config = dict(
    win_length=512,
    tokenizer='char',
    init='orthogonal',
    final_lr_fraction=0.1,
    warmup_steps=1260,
)
Rows from block 2, named by matrix and row number. Each number is 128 + 24 x the weight over its row's rms, rounded and kept within 0 to 255. All counts start at 0. After the name is the row's rms in percent of the matrix's.
# short0: shortcut pointwise conv, stride 2 (model.blocks.2.short.0.weight, 144x96x1), inputs 0-95
short0.30 108 [176 182 136 123 107 115 151 113 149  92  77 110 126 159  77 130 123 141 129  96 111 115 151 135 180 105 138 144 133 115  85 135  94 132 112 125 122 100 138 160 139 121 118 139 103  90 137 131 153 112 115 117 147 128 120 144 135  76 176 137 123 129 152 122 161 136 114 116 172 124 133 121 130 184 154 122 127 158 166 100 113 145 154 151  93 128 150 136 128 131 171  98 143 153 164 131]
short0.31 114 [121 124 165  73 131 142 107 158 147 146 124 103 120 109 170 105 157 159 118 152 145 153 151 107 120 139 119 145 158 149 142 132 127 142  99 109 139 114 102  86 151 107  86 119 110 145 140 147 179 121 133 153 129 123 128 145 143  81 108  79  67 146 100 145  87 139 144  90 116 141 124 157 127  95 109  84 148 115 145 138  87 116 122 154 148 169 116 119 131 131 132 135 161 116  87 127]
short0.32 071 [163 153 151  94 135 108 117 130  99 161  68  78 106 108 147 138 129 119 147 152 146 123 151 148 142 109 143 119  87 112 119 136 110 130  99 101  82 148 102  97 130 155 127 140 100 154 125 126 105 122 118 128  94 141  72 131 126 106 171 115 151 135 131 142 150 137 162 107 116 151 133 158 119 132 150 111 172 111 145 115  81 148 166 149 160 124  92 119  87 134 157 147 151 103 162 141]
short0.33 110 [151 118 116 120 133 113 122 173 108 135 122 132  76 161 119 131 113 112 209 114 120 104 112 104 104 102 177 109  98 143 171 184 100 117 128 115  99 117 134 114 167 138 138 108 144 134 154  69 107 108 149 110 180 128 129 133 129 154 141 122 126 115 168 116 122 112 184 143 136 139 148 101 128 127 123 128 143 134 153 148  88 158 108 130 112 127 137 105 150 102 114 162 139 125 112 126]
short0.34 078 [131 133 157 149 127  93 115 111 132 151 105 103 162 114  94 144 123 116 107 155  97 108 164 125 156 130 127  93 160 150  93 166 159 111 116 145 105 128 147 143 153 134 112 198 138 135 114  93 112 113 159 129 134 115 123 132 131 123  98  94 128 108 163 136 128 117 119 131 143 111 131 136 153 157 119 124 140 200 164 102 113 130 103 144 131  86 135 147 148 131  82 140 146 122 200  99]
short0.35 102 [135 155 100 112 118 139 145 105 103 104 102 163 144 168  98 132 172 153 117  98 149 122 117  86 151  89 124 105  92 136 160 132 135 108 153 123 102 135 158 170 134 131  88 137 150  98 123 106 154 110  96 142 170 139 115 113 111 134 133 142 106 142 108 145 117 132  90  96 146 152 164 111 155 134 115 137 117 158  78 147 138 137  94  66 131 118 115 151  92 170 149 109 140 148 143 106]
short0.36 104 [126 126 157 132 106 147 149 205 128 127 169 140 146 108  99 154  91 124 102 141 125 150 141 157 103 108 160 100 133 135 129 125 156 126 159  83 160 114 132 141 153 153 145 107 123 148 134 111 115 156 128 102 116 129 145  85  90 143 129 119 171 131 124 122  75 160 166 130 121 118 132 129 173 145 116  80 162 140 153 162 134  87 150 164  97 156 100 147 123 123 113 140 141 123 157 119]
short0.37 081 [108  68 153 138 119  99 128 119 147 115 150 132 146 123 126 110 163 133 129  84 150 120 119 161 144  84 151 123 109 106 155 157 142  87 103 167 128 114 116 143 147 141  97 100 143  80 115 153 157 140 152 157 120 171 118 133 133 116 136 181 113 132 125 113 138 138 123 113 171 116 114 137  89 121 106 107  97 147  99 115 127 174 102 140 145 111 129 165 145 171 164 106 132 133  73 113]
short0.38 107 [193 129 124 161 101 151 127  94 149 104  79 116 104 131 126 137  97 157 105  94 122 137 148 124 126 137 111 129 138 106 134 168 125 119 115 114  73 146 147 145 168 110 157 153 152 115 124  92 133 159 155 156  95 146 154 101 150 130 125 103 123 156 148 164 164 134 158 127 118 143  93 163 155 120 169 113 124 127  98 148 153 195 160 142 123 127  98 143 115 137 119 112 147 130 119 146]
short0.39 112 [152 151 116 119 115 143 115 149 131 111 131 112 187 111 161 143  59 159 138 148 105 141 127 122 134 104 120 160 124 136 126 129 182 122 131 101 174 157  98 119 127  91 147  99 136 148 146 134 156 222 128 122 140 125 136 175 127 142 103 149 118 112 106 106 158 115 127 136 117 116 127 123 132 138 119 121 155  93  84 147 126 131 106 135 104 131  99  88 133 166 155 102 130 115 140 133]
short0.40 096 [117 131 167 137 175 115 140 145 112 122 118 135 113 151 133 131 169 150 185 140 149 107  74 159  85 135 121 122 137 142 116 125 130 111 156 117 141 105 130  96 154 136 147 125 114 151 109 156 187 143 132 101 130 169 145  93 166 118  77  96 170 115 147 129 141 160 129  97 140 125 139 114 138  98 122  91 151 152  99 103 153 113 125 101 152 116 109 144 137 153 141 101 109 174 151 103]
short0.41 088 [126 152 136 140 109 125 123  92 157 148 170 109 144 133 127 131 151  97 148 138 141 123 107 192 166 114 121 131 145 115 127 113 149 113  90 142 180 162 153 129 118 163 135 120 105 111 107 110  86  99 129 183  62 106 118 135 108 110 126 135 165 102 113 129 134 144 147 119 130 132 170 116 125  98  63  85 116 144 151 122 139 124 125 145 155 127 139 144 115 161 166 136 127  95 107 120]
short0.42 079 [112 124 119 134  78 153 114 143 157  90 120  98  82 137  96 100 140 113 121 148 169 158 129  94 133 150 157 110 121 148 184 141 108 120 133 129  93 105 161 124  99 121 157 113 109 146 139 108 149 113 143 166 145 146 163 125 123 123  92  95 145 171 108  89 140 175 146 160 144 148 134 136 142 125 126 101 133 124 134 151  94 142 159 125 129 114 114 204 125 128 136  86 125 112 128 107]
short0.43 067 [180 109 151 141  87 126 130 112 117  97  99  74 101 151 143 134 167 137 133 144 112 164  84 109 122 103 115 109  92 109 114 117 125 141 153 129 127 132 171  74 139 174 107 134 124 110 146 133 136 174 100 112 140 175 183 114 113 139 112 176 133 137  94 117 159 156 154 127 132 134 109 131 172 138 122 132 113  93 128 139 127 172 110 134 166 127 124 138 112 136 124 118 106 111 129 101]
short0.44 096 [120 114  88 137 137 119 134  88 164 133 140 129 139 109 127 113 142 118  86 140 104 148 146 140  74  97 159 125 127 110 185 127  94 117 118  94 143  93 149 110 123 150 151 107 129 183 157 164 151  92 101 120 133  94 107 150 102 117 132 159 157 109 121 181 121 136 145 157 135 121 110 131 159 157 112 135  98 172 143  94 143 134 152 119 110 136 176 109 136 140 137 135 112 149 124 176]
short0.45 113 [142 147 139 180 148 118 154 134 178 123  63 130 108 128  97 140 155 118 152 113 117 157 121 159 123 135 110 121 136  97 155  90 181 113  98 137 181 127 126  69 103 146 138 131 156  79 163 164 149 118 156 143  92 131 156 102 122 151 105 122 119  96 106 116 142 135 125 136 108 136 136 142 132 121 139 120 120 111 158 107  96 135  83 166 105 145 108 148 131 101 141 146 114 113 142 128]
short0.46 104 [141 115 153 105 102 128 130 110  81 140 113 132 140 136 108 150 118 121 121 172 186 147 110 161 115 121 104 130 143 117 151 126 133 129 127 163  97  99 124  98 141 104 162  94 130 125 130 124 139 172  96  80 110 174 133 125  85  95 144 113 136  98 137 151 135 146  90  74 148 107 130 117 152 134 163 150 142 134 119 138 152 125 141 128 179 110 129 170 128 105 111 130 160 150 191 131]
short0.47 095 [181 136 134  88 112 123 148  98  98 112 136 130 118 157 110 110 167 185 129 169 109 118 123 117 154 167  95 105 137 125 188 119 139 134 119 122 141 104 113 118 139 137 104  96 116 120  93 102 182 183 142 158 134 125 139 104 173 103 134 152  79 143 179 155 153 137 151 130 116 136 118 126  83 122 130 104 133 135 137 104  99 138 154 163 129 155 128 132 141 131 126 129 141 142 111 122]
short0.48 088 [126 127 152 164 126 147  95 140 148 171 111 118 134 136  73 163 136 153  99 135 120 139 105  94 127 142 157  97 118 105  79 108  87 111  93 140 110 107 105 212  99 136  89 154 118  85 129 114  98 147 173 122 124 130 106 151 116 165 142 142 148 121 110 138 121 103 115 123 147 134 176 147 145 127 131 115 118 119 105 131 155 114 148 112 154 158 107 125 131 112 133 121 124 102 131  83]
short0.49 109 [121 110 115 150 101 167 122  97  43 140 150  92 145 127  82 151 140 157 160 137 121 133 117 143  94 132 133 142 146 109 134 107 153 145 143 110  94 117 148 153 123 156 179 157 122 106 110 132 108 162 153 131 124 184 144 108 130 139  97 127 165 128 109 133 115 104  95 142 153 130 106  97 164 132 152 124 139 169 155 136 176 125 118 138 119  86 137 128 126 146  83 124 133  99 128 138]
short0.50 116 [109 125 154 123 110 119 111 143 142 104 117 119 159 132 127 113 122 174  98 108  74 141 138 139 196 164  64 126 118 144 113  91 155 135 103 165  98 142 173 164 130 116 135  89 122 129 138 150 132 160 134 116 158 123 161  74 119  94 115 147 129 122  98 114  95 168 115 130 123 126 127 125 114 131 146 153 129 159 134 163 148  87 151 149 155 130 100 147 153 135 136 141 147 137 163 112]
short0.51 083 [137 112  91 149 159 141 160  99 170 128 128 151 158 128 175 171 139 110 128 144 126  96 135 129 118 161 117 203  98 122 127 119 121 107 120 170 126  90 115 129 110 126 124  96 122 132 141 110 143 138 175 132 162 141 127 136 155 147  96 124 133 123 125 160 145 124 111 164 137 114 153 145  90 166 154 100 174 146 127  92  98 131 134 110 127 115 121 125 131  72 111 146 166 163 104 114]
short0.52 100 [127 126  96 121 191 127 108  99 119 132 106 110 127 117 110 121 128 124 163 161 147 116 130 118 110 100 104 125 142 110 143 116 163  94 150 128 161 159 146 166  92 110 137 157 181 138 139 151 170 132 141 158 124 153 137 110 184 156 127 118 120 139 128  96 140 113 154 124 150 144 148 129 121 130 155 120 134  89 153 161 124  81 139 121  86  83  85 108 118 142 125 135 141 190 118  95]
short0.53 100 [187 130 106 111 147 141 164 146 171 122 123 121 127 148 127 142 139 163 145 159 158 158 134 107 125 133 229  90 114 136 147 139 124 107 106 130 161  92 125 105 125 127 161 159 149 119 132 101 131 113 110 119 148 153 116 124 109 123 133 133 139 123 126 136  81 119 137 142 105  97 130  88  78 117 123  92 116 120 164 141 125 157  78 126 110 139 142 111 113  93  89 134 102 134 130 127]
short0.54 087 [131  99 122 127 129 114 144 139 106 103 112 150 174 117 123 106 176 139 111 123 101  98 125 164 161 135 127 150 107 110  88 124 108 194  96  93 161 124 144 153 126 137 116 126 138 161 108 135 150 161 184 189 125 125 115  98 155 111  98 120 132  99 160 177 150 127 160 109 122 154 133 128 120  97 131 127 114 127 109 163 165 153 116 114 111 116 111 179 142 127 118 136 116 146 150 111]
short0.55 123 [136 123 124 154 149 137 108 114 131 132 118  99  88 126 170  99 171 133 183 156 101 162 155 115 108 131  75 139 104 128 116 133 120 152 108 142 139 122 155 169 107 136 172 125 122 147 152 101 136 195 131 136 124 183 145  98 118  88 132  99 108 121 111  81  97 100 132  97 155 151 103 154 143 108 130 116 117 168 132 100 109 124 133 120 114 140 113 142 119 119  94 101 114 147 100 129]
short0.56 094 [136  99 147  89 127 142  94 131 120 111 131 100 126  97 128 115 142 151 176 129 147 123  90 142 144 133 141 124 104 131  89  77 129 104 169 116 115  99 145 181 142 168 186 155  86 148 135 138 119 179 123 140 129 133 153 127 132  88 140 129 106 118  85 130 122 144  97 110 134 146 160 136 101 133 125 125 131 133 164 156 147  96 169 113 131 102  77 167 111 126  92 109 120 136 120 132]
short0.57 095 [171 163 141 105 105 118 166 134 159 144 141 129 173 135 149 151 101 144 150 148  88 122 116  84 150 142  84 137  86  87 120  91 148 136 132 126  99 125 141 154 150 126  97 109 117 146 149 151 143 187 155 163 136 116 123 128 138 148 154 116 158 118 113 105 134 122 102  95 106 117 112 122 134 102 133 116 126 121 168 133  88 128 155 121 143 106 100 166 136 110 134 117  51 119 119 140]
short0.58 067 [114 152 130 166 108 115  75 101 148 126  97  91 188 112 106 174 159 121  87 120 139 134  85 124  76 131 138 132 109 118 170 102  99 135 107 140 149 128  99 124 131 135 137 128 142 117 118  99 128 138 153 129 119 118 113 173 119 109 154 167 136 126 135 177 133 178  67 139 160 127 135 143 152 114 106 151 151 143 119 121 166 139 146 123 139 118 177 123 107 119 134 132 120 156 137 140]
short0.59 108 [122 113 132 118 139 112 131 130 122 140 151 149 121 156 176 177 170 174  92 164 125 161 106 164 152 127 140  93 150 149  73  99 121 119 103 163 145 118 105 123 128 108 163 124 137 122 112 125 166 166 106 141 118 153 119 149 149  99 117 134 117 131 136 120 131 161 133 139 118 109 128 148 123 133  86 127 154 109 123 140 145  66 144 150 129 146 127 148 123 151 113  91 101 114 175  62]
short0.60 103 [158 144 134 118  99 143 132 130  95 135 184 100 100 115  78 139 153 163 157 127 156 115 133 133 126 122 137 122 178 129 146 128 101 133 115 120 128 122 151 126 140 151 200 113 137 132 108 119 146 162 134 126 127 109  76 149 124 144 155 159 167  98 132 116 135 137 120 117  95 104 115 141  53 132 158 141 139 101 133 173 124 121 132 125 135 100  93 110 141 100 111 127 134 123 139 192]
short0.61 110 [155 170 137  97 135 126 152 167  93 118 141 131 150  95 165 147 124 159  98 132 135 163 158 133 194 110 147 111 130 127 138 155 115 167 111 147 138 152 153 138 120  93 113 132 147 168 165 138 122 184 105 117 123  85  87 104 106 121 119 117 116 127 107 176 119 145 148 123  79 160  79 137 143 126 100  98 141 138 103 153 136 139 132 124 100 130  98  86 124 129 138 138 140 134 131 121]
short0.62 122 [155 133  96 150 128 134 122 149 120 132 118 112 149  89 122 159 123 128 104 112 163 114  69 122  96 104 174 126 146 121 153 160 111 136 145 118 130 124 118 157 103 154 188 147 101 167 156 124 132 174 119 137 102 107 111 120  78  99 137 144 166 135 152 131 115 186 103 164  98 113 114 104 147 164 151 113 142 143 116 149 151 153 162 137  92 134  89 140 107 122 134 103 139 106 130 120]
short0.63 084 [193  97 117 143 119 104 124 116  96 136 139 119 133 104 118 186 130 132 126 135 147  86 112 139 185 133 111 108 117 109 110 111 113  78 154 179 103  71 156 151 100 120 110 104 125 155 146 139 131 128 143 125 107 139 121 100  99 148 157 165 136 130 106 120  91 129 170 107 156 142 173 150 152 134 120 163 169  93 109 152 132 124 118 114 157 135 133 133 123 129 136 135 114 158 152 116]
short0.64 095 [140 157 160 159 169  79 129 119 149 152 133  81 128 148 128 127 130 138 114 109  88 128 133 146 126  96 188 140 143 158  75 106 102 122 118 127  91 128 124 157  92 129  82  83 102 117 101 139 111 144 134 110 131 141 155 139 151 180 139 106 152 140 135 146 128 156 117 137 154 116 159 137 165 115 150  71 123 126 132 128 137 157  87 125 143 133  94 148 149 123 150 107 144 127 153  98]
short0.65 114 [ 99 122 148 118 155 113 159  89 102 109 132 100  79 128 111 102 143 177 127 148 162 148 118 125 117 127  97 109 114 114 186 118 131 168 111  92 135 103 144 147 107 132 120  98 121 110 103 114 155 189 132 171 166 130 166 126 132 124 149 106 152 122 149 153 115 150 181 130 148 117 159 121 115 151 114 103 119 155 152 121 137 114 135 167 101 143 128 112 129 174 127 144 160 147 125  88]
short0.66 112 [144 100 107  74 107 104 157 148 138 167 117 127 139 124 124 176 135 153 147 164 133 114  90 109 121 126 130 101 161  97 146 142 150 136 111 117 183  99 125 168 135 135 146 151 129 126 177  87 165 156 133 121 130 137 117 124  99 155 129 172 114 110 148 170 143 145 125 129 152 141 126  64 102  93 129 126 132 110 100 154 127  93 128 148 174 102 116 173 148 136 130 113 131 130 141 134]
short0.67 103 [ 93 110 113 107 135 157 126 131 115 110 105 193 154 151 113  96 130 140 161 166  83 136 112 149 115 134 119 132  99 127 126  95 123 101 122 126 122 102 155 121 143 104 150 170 121  87 154 152 149 105 159 133 137 189 139 131 118 139 138 133 132 125 133 143 137 126  86 174 175 123 112 127 138 155 123  88  99 158 129 130 120 109 137 115  96 151 159  84  99 133  82 145 127 162 129  85]
short0.68 078 [106 104 143 144  75 127 120 105 131 129 114 167 141 114 133 146 186 136 107 162 133 143 102 110  95 100 124 145 150  97 109 147 113 157 164 159 126 135 138 118 137  86 133 139 118 148 180 120 194 155 127 123  90 154 112 114 160  85 143 145 124 124 128 133 137 100 186 162 129 136 127 135 108 128  77 107 118 135 131 127 130 148 167 127 144  80 150 149 138 142 139 109  95 139 142 114]
short0.69 097 [111 101 138 109 148 135 129  84 160 154  56 131 161 117 162 183  92  82 174 157 164 138 142 129 114 150 128 122 126 141 136 149 137 109 101 137 162 106 116 136 143 132 147 140 116 123 124 158 133 156 118 149 129 156 140 101 159 141 126 135  90 140 124 147 123 131 139  79 120 131 134 159 130 116 141 123 179 124 152 107 154 167 114 125  86 129 165  93 117 147 100 117 157  95 104 114]
short0.70 103 [132 180 141 107 154 123 124 132 144 147 138 138 155 113 137 107  98 131 118 143 133 149 145 120  63 114 129 139 143 111  99 102  76 126  96 111 161  76  77 142 114 134  98 116 153 119 152  87 117 152 182 148  99 134 138 107 120  95 108 144 147 118 140 106 135 165 129 158 109 131 155 151  82 124 121 135 139 113 148 120 130 167 126 143 129 141 102 165 128 159 165 173 149 161 134 112]
short0.71 115 [122 128 151 120 149 171 116 163 147 145 158 107 138 133 102 121  97  85 121 109 142 150 128 125 160 128 138 115 123 139 147 154 145 147 174  98 140 117 191 155 131 135 159 111 156 139  98 117  93 178 148 137 108 116 141 110 122 142 162 117 104 130 123 110 134 127 163 114 107 176 117 151 152 125 107 106  95  53 130 172  86 100 130 154 152 138  96 143 154 119 132 132 159 124 147 124]
short0.72 090 [157  99 129 137 157 121 105 120 158 141 123 101 176 110 138 113 113 113 127  71 115 124 137 126 139 142 171 147 130 150  83 168 102 120 128 126 107 107 134 120 134 148 153 120 133 153 138 152 115 104 138 136 115 140 113 112 102 134 130 159 115 172  81 125  70  99 113 109 119 163 110 103 108  98 121 160 113 119 134 165 160 130  96 171 129 149 118 115 159 131 200 126  83 134 142 103]
short0.73 091 [126 117  81 116 165 140 135 131 118 146 163  97 146  97 125 140 103 160 118 112 119  87 127 116 147 122 160 164 138  69 156 132  96 106 153 115 124 155 102  98 148 116 125 173 109 106 129 133 132 106 100 136 117 147 144 120 123 111 121 108 115 114 182 103 181 154  93 134 143 139 156 122  98 126 111 181 129 134 125 133 118 136 140 133 117  77 126 116 142 159 188 184 119 133 135 131]
short0.74 095 [128 124 120  99 100 124 140 134 113 116 131 154 176 132 121 156  79 210 131 117 163 125 129 102 101 123 114 122 153  93 111 168  82 121 118 141 120 112 122 114 130 122 120 114 142 115 141 150  85 109 169  84  93 128  97 156 143 123  94 155 117 131 125 147 163 126 125 121 132  94  80 148 140 163 113 138  96 158 104 151 153 108 103 136 157 113 135  83 112 126 171 147 137 117 147 136]
short0.75 104 [135 153 128 148 112 191 120 117 142 134 114  95 174 164 114 119 111 116 150 157 139 138 173 105 134 119 151 127 145 134 126 131  93 137 148  86 109 140 110  91  85 110 183 116 120 133 112 154  97 102 112  96 148 118 123 151 117  80 133 128 133 129  98 140  93 150 123  99 127 105 128 156 140 110 157 134 114 157 140 190 154 142 139 135  67 117 189 112 123 132 144 141 128 119 126 133]
short0.76 092 [141 115 124  80 184 185 118 103 149 120 142 140 111 135 150 149 163 114 140 109 141  89 109 147 126  90 120 179  90 169 116 120 137 145 133 143  99 166 135 134 104 129 118  65 126 165 105  92 111 125 132  86 145 124 177 142 129 141 110 137  92  81 144 116 112 133 106 115 102 163 115 129 127 144 120 158 134  92 108 132 111 106 135 135 116 105 119 136 146 130 109 164  96 139 134 147]
short0.77 093 [145  69 118 192 118 138 133 134 140 155  98 136 162 127 214 146  88  86 119 166 148 112 150 111  91  94 121 152 117 114 134 164 132 135 117 139 109 149 140 117  59 142 111 155 126 121 153 165 119 113  99 138 132 154 137 127 120 112 171 135 186 102 150 139 115 133 124 138 135 122 135 172 129 132 143 112 160 109 125 126 129  99 147 121 112 128 122 127 124 144 102 126 130 140 127 121]
short0.78 110 [179 141 149 140 121 171 106 141 136  89 129 173 130 131 132  81 118 134 129 139 154 146 125 128 112 125 175 135 106 109 125  87  87 167 139  71 129 116  92 170 148 193 123 141 126 115 130  87 124 103 130 169 126  96 127 130 114 136 157 117 129 126 111 159 135 147 107 160  84 134 122 118 138 155 124 141 146 140  92 126 124 122 130 149 135 101 109 126 177 125 141 150 135 130  88 170]
short0.79 087 [151 158  95 100 118 130 121 121 158 164 107 147 112 109 126 153 111 139 182 116 139 132 110 133 114 154 176 132 127 137 115 137 118  98 127 119 109  99 128 145 134 104 118 138 156 130 125  96 110 131 135 119 147 147 127 108 186 198 138 156 131 107 128 187 202  99 166 112 126 114 149 155 132 121 118 155 138 125 120 143 118 147 123 107  84 134 132  82 108 108 113 146 119  94  84 133]
short0.80 085 [174 138 113  93 119 148 129 129 127 169 140 181 169 147 134 162 108 113  77 103  87 143 100 125 113 124 163 117 163 138 117 149 107 109 133 136 122 114 123 134 131 131  93  97  85 145  98 149 155 152  93  96 117 102 107 147 115 189  98 155 142 142 100 122 145 138 129 131 153 134 135 144 117 108 177 162 125 119  85 151 128 100 138  86 139  99 132 114 143 132 127 109 102 156 103 137]
short0.81 123 [123 154 101 124 128  87 130 119 140 111 145 102 139 120 133 131 102 168 122 109 129 121 102 144 114 137 184 144 147 124 145 143 153 117 113  79 121 120 136 110 151 109 140 124 109 137 101 104 130 133 128 122 121 114 158 117 111 172 133 142 140 138 114 132 129 132 132 104 152 129 146 130 128 128 114 192 163 175 124  78 122 141 118 135 145 243 103 140 116 172 123 137 138  98 124 169]
short0.82 102 [141 145 111  92 117 143  88 160 127 103 108  90 165  85 117 111 156 146 108 179 122 130 120 161 169  99 128 160 117 116 135 109 145 116 154 179 112 133 129  98 153 146 156 122 123 124  80 143 153  57 150  95 136 147 106 118 141 128 120  93 146 134 135 134 147  90  96 138 144 149  92 160 159 109 123 111 110 162 110 107 130  89 152 152 130 119 137 104 151 139 114 107 106 142 124 138]
short0.83 098 [ 99 108 154  89 125 123 163 119 108 129 151 165 121  95 117 109 209 123 154 123 125 126 182 123 152 125 120 152 113 134 104 151 145 144  85 122  98 121 148 181 111 125 112 155 145 148 109  85 111  96 134 136 140 192 137 116 134 143 138 118  93 125 127 103  84 151 146 138 139 114 126 103  80 118 105 120 116 104 128 117  97 144 125 104 154 154 130  98 120 127 149 122  99 115 106  98]
short0.84 120 [103 107 175  79 139 122 101 164 188 117 146 105 155  87 131 132 124 128 152  68 138 109 155 163 128 119 138 165 139 117 105 135 131 123 114 123 148 148 133 116 108 120 119 119 102 169 177 151 103  79 135 118 110 143 107 114 154 145 183 133 102 131 123 132 109 123  98 134 122 166 108 160 162 135 127 125 115 164 108 102 141 143 126 144 149 190 106 104 129 106 143 134 105 119 125 125]
short0.85 118 [115  94 130  98 168 129 140 157 157 118 121 117 137 123 119 118 105 121 163 113  80  86 128 141 167 107 134 148 149 140  81 140 129 105 132  80 192 136 154 143 168 104 118  93 153 140 142 145 100 138 127 126 149 118 132 134 122 147 110  98 121 160 152 105 130  94  89 114 100 118 152 166 155 126 129 135 140 152 124 172 154 162 153 130 113 142 166 115 110  87 142 148 160 132  98 161]
short0.86 105 [159 122 120 135  94 132 111 132 133  99 157 111 124  64  86 121  90 108 167 128 148 135 137 110  96 159 117 154 130 123 111 116  97 101  89 127 111 129  89 135 108 125 119 145 127 105  86 121 129 100 107 134 148 172 123 125 117 166 141  86 125 111 185 129 110 141 172 162 104 145 148 134 130 123 100 172 132 133 119 144  93 123 159 145 162 148 124 196 134 127 124 133 132 155  99 134]
short0.87 096 [143 108  95 177 141 128  92 140 170 109 136 176 119 123 133 125 159 128 126 145 177 143 135 111 130 146 105 108 109 117 111 101 143 107 121 100 123 112 114 124 161 174 124 130 121 113 193 162 125 121 146 106 136 137 127 133 146  92 138 121 168 129 123 126 102 156 115 105 128 122 109  88 158  98 139 135 166  95  92 155 168 136 104 117 168 137 101 112 108 114 141 178  95 119  99  90]
short0.88 097 [109 168 134 132 155 101 148 161 161 137 149 155 148 146 122 145  92 179 156 119  95 104 148 133 119 150 148 105 190 130 109 128 142 103 118 138  90 148  98 121 143 135 113 197  99 132 158 173  92 131 103 108 163  98 136 111 148 133 132 134 128 134 137 140 133 118 120 116 124  84 126 120 142  89 124 153 103 153  96 115 126 118 163 120 140 169 128 128 146 115 143 126 163 112  89 171]
short0.89 107 [128 170 118 111 130 129 113 125 118 117 157 154 143 142 111  87 110 157 208 143 108 135 153 119 151 126 131 120 140 141 151 105 123 147 118 117 120 122 105 105 122 126 139 144 120 176  85  86  84 164 155  88 159 142 128 125 109 143 164 119  98 164 146 146 142 155 143 138 122 109 146 168 127 123 135 138 115 113 156 108 156 139 162 137 115 161 111  65 150 149 148 147 135 133  69 130]
short0.90 106 [126 160 135 103 118 156 126 128 115 158 118 121 168 128 137 110 128 150  97 122 115  84 146 101 212 122 121 150 161  98 111 106 117 122 143 122  81 138 150 114 114 134 125 113 131 134 125 150 120 146 134 107 185 146 158  63 120  95  95 118 102 102  80 107 115 163 119 142 138 132 116 148 126 112 109 170 140 138 133 129 154 105 110 166 176 127 170 109 117 132 109 133 156 148 127 138]
short0.91 109 [139 117 114 152 135 123 114 130 173 126 167 148 105 148 147 123 158 141 144 136 129 140 124 153 141  89 127 142 139 148  97 124 157 114 146 169 140 123 114  64  80 114 160  78 101  94 165 122 105 103 152 107 103 121 122 130 134 141 111 111 129 122 104  88 129 124 120 144  93 138  91 152  74 112 123 118 181 164 127 126 140 121 129 133 149 167  97 141 151  97 155 126 146 147 128 186]
short0.92 117 [107 162 111 103 129 120 122 148 123 159 163 141 146 128 102 137 101 162 134 154 129 113 125 109 150 123 151 151 121 156 128 140 138 124 110  92 111 141 103 134 128 109 142 104  93 123  28 152 118 139 150 100 139 112 144 143 153 127 151 122 159 102 160 138 163 112 122 118 149 130 163 150  97 142 115 144 129 107 150 133 153 131 123 126 139  63 111  62 129 124 143 181 158 134 155 145]
short0.93 075 [155 111 108  96 136 143 122 111 125 171 141 139 108 126 126 146 106 120 144 110 191 161 148 133 105 137 117 143 103 124 100  64 131 168 149 126 122 138  82  98 104  97 157 130 130  94 153 159  94 160 126 102 108 131 121 103 130 123 128 129 131 111 120 116 101  58 142 123 105 119 153 107 121  91 144 185 121 131 112 173 128 127 131 156 165 112 142  96 110 133 132 159 122 123 154 163]
short0.94 121 [ 83  75  84 107 112 125 109 140 132 103 107 107 119 135 101 122 123 142 123 132 127 107 106 106 210 129  93 140 125 159 139 136 149 152 169 146 154 135 132 137 137 130 153 155 153 146 121 217 117 127 124 130 147 121 114 176 126 136  96 102 132 155 102 127 158 137 149 140 122  95 151 136 132 117 118 115 137 154 102 156 143 104 146 105 111 153 129 100 162 123 137 144 103 143 123 170]
short0.95 106 [160 157  80 101 127 131 131 138 121  71 125 150 143 131 146 141 123 151 103 117 145 141 146 108 134 111 102 115 152 159 179 114 122 116 125 145 131 129 122 105 166 124 123 171 141 104 125  99 107  99 117 143 172 157 159 165 103 136 117 139 103  92 159 129 117 126  64 140 120 117 103 132 121 124 115 123 109 147 110 130 112 104 133 133  92  50 132 152 112 171 159 127 115 174 145 141]
short0.96 092 [104 133 118 120 122  85 149 138 114 178 121 152 154 149 153 112 161 187 120 134 163 120 138 149 126 135 142 130 141 133 116 132 106  98  72 146  96 111 161 146 122 173 127  95 126 124 117 129 122  71 100 123 122 107 110 110 152 143 151  88 122 132 183 132  88 140 168  80 107 125  94 109 138 132 143 162 104 121 105 117 126 146  81 148 137 149 138  96 126 134 156 158 105 116 123 125]
short0.97 125 [112 148 106 106 124 125 153 126 127 110 154 145 166 158 141 163 169 144 149 116 144 113 165 102 179 113 149 174 105 117 196 148 138 136 114  94 123 119 103 103 120  99  89 132 146 115 129  82  93  98 118 172 129 105 154 147 117 143  96 129 137 125 133  88 121 117 107 129 161 104 130 151 127  86  96 136  97 129 120 143  93  87 143 132 137 101 148 178 132 136 139 130 127 139 148 107]
short0.98 085 [143 120 166 122 119 105 132 141  79 135 105 141 131 140 185 131 127 141 104 129 154 137 133 169 100 138 153 128 112 107 120 136  85 116  82 154 163 120 167 140 111 110 131 119 117 101  84 119 130  93 125 152 109 128 115 145 133 132 102 170  86 118 141 158 146  73 119 138 165 165 179 150  86 108 110 183 106 142 103 105 115 126 101 119 123 135 118 137 151  98 138 129 115 128 110 163]
short0.99 091 [143 124 110 120 150 170 117 142  99 106 138 153 133 182 152  70 156 135 110 172 140 135 136 124 156  91 171  92 169 133 165  98 125 126 107 145 148 111 172  97 150 166 112 155 128 121  76 108 112 102 125  87 127 152 135 136 137  75 114 104 121 128 156 131 123 152 140 136 148 121 143 134  99 128 107 112 152 111 116 101 139 124 118 148 119 148 112  96 105 169 142 106 125 163 122 160]
short0.100 074 [136  97 147 123 143 153 107 138 122 161 132 121 107 127 125 148 165 143 167  87 139 110 149 149 122 151 107 135 132 142 113 118 144 133 129  82 117 139 114 108 158  89 125 164 135 154  91 136 160  95 106  98 115 107 137 106 143  99 140 112 132  94 150 169  98  96 116 152  82 110 130 102 120 111 117 178 139 192 115 109 110 156 137 162 152 127 180 110 120 124 109  94 163 161 154 125]
short0.101 105 [100 141 116 157 144 147 121 120 148 121 135 102 175  88 137 102 140 117 140 118  93 122 144 130  90 146 128 102 153 132 115 163 130 153 157 135 118 157 109 129 114 119 199 117  83 157  77  94 106 159 157 118 109 123 144 146 111 122 132 152 174 135 135 114 129 140 125 118 143  68 110 127 123 120 140 126 120 168  99 168 127 119  90  93 131 125 154 118  78 157 113 153 100 138 112 162]